config = dict(
    model='sound classifier',
    n_mels=40,
    positions='learned',
    lr_schedule='wsd_sqrt',
)
Rows from block 3 of a small sound classifier, named by matrix and row number. Rows with one number within an expert belong to one neuron, the router's apart. Each number is 128 + 24 x the weight over its row's rms, rounded and kept within 0 to 255. All counts start at 0. Numbers have three digits each.
After each expert's rows are labels from the 100 clips, of 14976, where the router gives the expert most weight on average: "responds to" is what is common among them. Only what is clearly more common there than usual is listed. The data: chords played on synthesised instruments.
# router: router (model.blocks.3.mlp.router.weight, 16x192), inputs 48-95
# up: expert up (model.blocks.3.mlp.up, 16x48x192), inputs 48-95
# down: expert down (model.blocks.3.mlp.down, 16x192x48, transposed), outputs 48-95

# expert 9
router.9:148134136163150137111121126148172135116132120094091110108099132127086130128141150105105137160097135125142079104133136124166104146110165078108096
up.0:131151133147114154159128146136129145195114143152115141131107149142133134111154135131142109140099097102094172137080149105135151122098107159088129
down.0:158155135127131165110172136114131138151078136114115133129087130118113147127165125122083117105137117139118117174098154109122102156086140133152128
up.1:079097094112100132125165099123078125116165151126143154113167144176136108151140121125143169116157153152123143111125120157113115065163121164137140
down.1:077107113159112161142173104126169155103107173133119125107123135164137144174142118126076146162102109098113108123134102151153094108118113134139075
up.2:141138180144151110115089145161140137108159122116087137142101125093120149112101123138136100133110129156157137148120133113136151150129117098085114
down.2:109159138088117129136105109123100137105116177127128127133141086110167126144088120103136153112145114124122181116095124105127169135126118157178151
responds to: block; marimba-like

# expert 11
router.11:130096084126123166085148092093119126119141106115114122115125143141114139140133145117114145123129181139128101129127122157149082107105156120149139
up.0:117134143118127107167073182146144120099111164118142091126104103109136130134107096138126129136127104116145144102139145105139165142163106123127114
down.0:108119149145095162099124142096144131079160119162049147118124155149142145136150133110176126101089100122129145143131157127112130142104134130101124
up.1:141129119105128135076117142114122173097114095088145078136126123107118138098124125145104135102111159130133091164147124135092107108095172111144136
down.1:129130112130126109113112128143103105073114153123137116074115108114162165163123096198142177130150090117156107134159153135156135146143085120139132
up.2:121106110090135106091100136104124122132162104113147090146149132097093131090129112123099112107087159110114134101148139125117144132097178129144181
down.2:138101106131119138109114133141137095075138124099106101108104129140112177195128112150140165148095124092152120118153149169147103130142118127122130
responds to: block; quiet level; marimba-like

# expert 4
router.4:127116129122144136148171105099113103167135105160170176135163154145145094126134137156158121132160117143101139143119102127102127112138102155130141
up.0:151097128091146119105125120114099108134141128134147126119149129119097149146129109133096103110154164153147094172112105143110099145109129106148136
down.0:107077118144164122156128166145120120157151114136138119092152140124124111129116112150130133130143112114124108140121088137115108128136127108136115
up.1:133100097145118150116145135142162119110110135084123136075100102129086125164121110128108116169123140141138083152163130177134094141113155111112123
down.1:139165144127144148090141153077119133147133138100124134123129123179128160097150126096122132115104110078121158155091162121109112113112151147108146
up.2:152117074136095126134131106144161144162125121122147130119174141123130156151144143092116153160127107091126123084136164134168097122128132146165143
down.2:137092091112134134080123099125183102119142145078126115096131124136095154156118121106099132133126162140157104100137151127146092130117169109158102
responds to: arpeggio; playing: arpeggio up; marimba-like

# expert 0
router.0:112100111127098147096154081117111097149144107150117161117118131146153140162126101153125135122142171147127117140152141161141096118142106134162155
up.0:101111146119129114133092138134089145123137125131166103142153111116144110127079144109173122145133130126145186100102139144114181124157141128146158
down.0:118134147155123150118134125142139141154090154149090116129098136138135164166144129134110149118066103087094161131148139129084164119125100131129121
up.1:141134130157091146114137129119149138143164097109102155147095120137141084099146144119131080122115130149116111151126130137080137104113178159072117
down.1:152111103129122123169162164100134073153131124143147125095167135170128101140155083182085109154138108111096102100173126108141081105130107179119141
up.2:105122134106114135183108148110121140103135161121157130123129097128112104146126097140115136156136095100127150101077118086176142154164132133143149
down.2:107159136120069152163127106126118178136143126125119173138142135163136086135141136099079104146122131103123135140103133113145117103111192109117094
responds to: quiet level; block

# expert 13
router.13:116138160139127174142148122102129153139070127122114133119108141166130134118155104120156138144122113114076150169097109116115141125123090145130127
up.0:126078101141132131093122144156144106096125139086129112128113116114108101151117121135136135112160166176157085097144097175131122140134133112112102
down.0:124102122168139121142143147118137103131155093126074122123119129123120114158128190109137150150103142136120139112153111174164117122146139091126101
up.1:128128080115122113113132154130135135123135096081143106119119074088131113099076137129107104105137169166171112130158158158118135148140165111122117
down.1:140124132151156132105123113077119177122166067100128125137124135164107106116134173109126154161106181141123136145117102153140110099121175101103118
up.2:159148132166178094118118163112159115150140117125109137122111103097117164121129159133110050077109128092139123150113150127121130145086152128078126
down.2:098136127096128158146113107135147097117100174142110146113098163140131122099164099134107108135167082151089145152158126099145104159124079138133117
responds to: arpeggio; playing: arpeggio up; marimba-like

# expert 12
router.12:112102084109107140111171086120087090145159088140142141112156125142143114167123116167115141134145147153116113117164134158144090103147134155152149
up.0:102134139089123119133125097117102133135136100110120141126129136159115074128114137158129108127139120112088161142100056132123146137136115168114134
down.0:118131150137173094125086128137152094102130133131122139129093110087098160139153117098129135136126102137122096120142114111135151166125175106138134
up.1:070110138091137144161130101117100096130156125156136172102131158163125088130143138134167141156169140177094139174087089129125124098153122124144103
down.1:123135132080124129144138155127110173126113136120161104157162064074122119107092135111157121138140127128158121150082128133154178147108153136171107
up.2:083116120103103150111163107144084129100154113124162127126152129144138093150132105132128117140132173167127100170145103125081100097126153133151146
down.2:148130090163148141100089131133145117132134136083114143099106107115109151156136156135123150106094140164157095125132183141142089133127153117137107
responds to: text has "noise"; marimba-like

# expert 8
router.8:101149167104101155128146090177147136157077146109139165156112138120152107136131106102171108151142146174110136158137104119102140128101106147130122
up.0:122130140105128143117162127153118108102109148159107132138094127106133123144101100173176116132123129150133124148148113182111147136139082104112117
down.0:141149136109133165124130083114117169158144116114145091130113123130120132140105142106131159131126130144101146150081123120126134161127117119143132
up.1:105101111129126146114122147104098136090139139092122102102137166155133150136146144125095165103128132111100155106113143144122118081143154139137152
down.1:153173156149136127104111118169158128106094105107109145163102108100123133127078109136185126115125119126152149143153149134095157157115123109072083
up.2:144116095127121128140118161136149100091144164150130098085142144128129173136141110129136164124119107107151123100116164142153118125161130103130113
down.2:125109109109153104145147168099101104084153169122112122125115128136124122147095105175142153136133096111118149122115128118148135145135112148129111
responds to: arpeggio; quiet level; playing: arpeggio down; instrument: saw pad

# expert 14
router.14:103119138143129139144146089095112113121152105165106149138118152169129097155148111167118134135120121106084134141125090128149128099148102129120155
up.0:158112091150117144080107144136147102137127124129115125089113128129117179121150100101123156128138138142151103101130188151124123153139133140141134
down.0:112150172143122148132121089149120173126095160114137085173141107103135120099154138073147106132125119136117151087128153143117146138122135118154127
up.1:133162140134116133108087135167156174097107173120107110144123112093122164131136143089158142118098127104162118106122180146148149133125149105121088
down.1:157172152150167095122103140132095153150089126135121131170125129118160086133102119157158155116144124118121160138155106103098137127128110116109130
up.2:148105086137122127116106161152171147098080138071122098127127115105090180100108173085114120131136137141157095114125143141138113142107145097134087
down.2:120133090150149082144119123104140088119129113162162093119184127134165118165152114165087141114140115131089108086145109133137143127162129126141127
responds to: block; marimba-like

# expert 1
router.1:101138124115096144104149113080080116128128117164118151146142148156163126126141108154156154073141137116098158147118129153132156101134092150141143
up.0:136136143136100070111092131110185107116119089160119084122144137101129157118114109130132108057162131108154115105170159119148143126145088150171125
down.0:077094134079134142128142088144101123070148133125115164104117178123112078160130112160141116117136144154119136137137093153132143097127122130156110
up.1:133117142139141132099157155114152115157120132108092157074085130135095125158138149099096119161085116121113117158125134148129094146108121117099109
down.1:094132149088124148158115110116107138172101109134145169121145144112112089129120116150146109117161124164092172148105069107120162145138091131149136
up.2:096153160096095150098130114159134116129147102146102156139108135109125146123115071127173137102184151163153115137167129164139151130148095124117118
down.2:118134144115109153087118113138120118114120107133100134137105127112124126127101115111197112106125144149168116142164165140105131134133119117089108
responds to: arpeggio; playing: arpeggio down; marimba-like

# expert 10
router.10:113108093107099157119133121112124134142140156097145115092141132153120154149150141100083157144128128102105145094099160103178092124123142165159151
up.0:142135118100083116141103137151122140135083141119168095152149090103172157146109140105160159119131129114157143096121162112139130138130122129146154
down.0:120112119129119166092132101165152141113137150109087117142094147122079119144105146102126157152106175160145110121150146162126110141112169087108096
up.1:110099083135105159122146119105123137112159140106150116106159125143129132160142127119090159118122151101120144108105164121161095097115137143164145
down.1:122122124122154126156101137121123131092131132108093128153093119131091093130119123159107141138112133133131127138138111120134110159142147115133125
up.2:099083124104162152108120159111109113110122131102116125148106152112113113132081081169168133125149127145132137129169115154083152145131112099091152
down.2:134118148114141098159121157092124145157146105118145068158138112139148099100106098150113157130127093109116141138104103096102121116131122161115163
responds to: block; harpsichord-like

# expert 15
router.15:114155127139090145120156093095086128142159121166106163135134136167174113157158156134109142133101132127096140131143116129169118095137144150129150
up.0:114118126130104123130144106104099120109185103141120147149129110144144103153139143146080124142097152142114115126169114123154104105116167128137140
down.0:178147124166157099141092147093147115120130124129126112150093103170121131149114128182072123146113121098143147125161143099102120114125137133101132
up.1:138148158137162115149110155151156155101105122102132149148101113099092107116092130136160099139095130148160129153126123135097171145120146113079092
down.1:145164149119129134099090193144160136144136115147130132136127105103112155121142144086136104140105119141152081147104145163136129157136130100137080
up.2:135137151129165144154117148154120107098124116109123129111092105094128119121107126137150081152131115152151116135152121132101121191159115122094109
down.2:081151163067099141103167147101086148108115149135115156179109123141173102113145114143159121100172122126150129173103118111103123124116097151130155
responds to: block; text has "noise"

# expert 2
router.2:104107122109093161112159094101116120153135112112130165121137160164123114136151098151098138164147151147084130160157112115110085105093125139139161
up.0:114073106117102148130166115095112073125145130110138148099139144157112109134134113148087117161166138146110126167136087131114092122133105129134168
down.0:159102140157138122101112092144165138108151120106086150106092117096088133137109158120072109160089145131155107132116137143137122161111158067137057
up.1:128151113109097095185145172149111109122091135151177110158139098129135108149123148141117126133133104126114093099127127090123124111156124147107134
down.1:120150126098154147085114116104138128123101134110108141124118178096102145139156161089170175094130114096127145137114132163156102104121130128134131
up.2:111120126108120150127126122104127167154148124080107140123128152160088123095142171093116139161124151139092112145081126102107108123100163118127131
down.2:137143115111105118115134124166168122097106146119156097090125110105117135158121106109089128144130128125158104099155153117138110143146138119156100
responds to: block

# expert 3
router.3:107132118142098140106133108144101140111120147162141122149153126130179136140144117116159154101113146123161142148104165147093141090111122143163143
up.0:119130129166128147155130142082107143125114134152129114114131129161141130120152127141136130111115103084094158139096132121097135085125102161141129
down.0:085099118100137117137148089137113094112127178117119137106133140132139091178103132113149146186171132182130111090162102127165100124144120144137101
up.1:115134130149112149106113124118091169125159133111118129167134111127149104106127170113135121124090142136135162169126141152081137088078171126135153
down.1:082117117111149111179131076142099111094107148144116094110139147134144084159129130129122149181164128146128114088171084140151117104166103135122136
up.2:102134157079116130123130147155090119123108144154153129131137128117151116145089102101147149166160135141137155127123123135138156147156113092137137
down.2:130107093154136171139134122140170127120115159104114107103109170134085130139136143114127115169147116129113128114125128154162115147135119135122142
responds to: arpeggio; playing: arpeggio down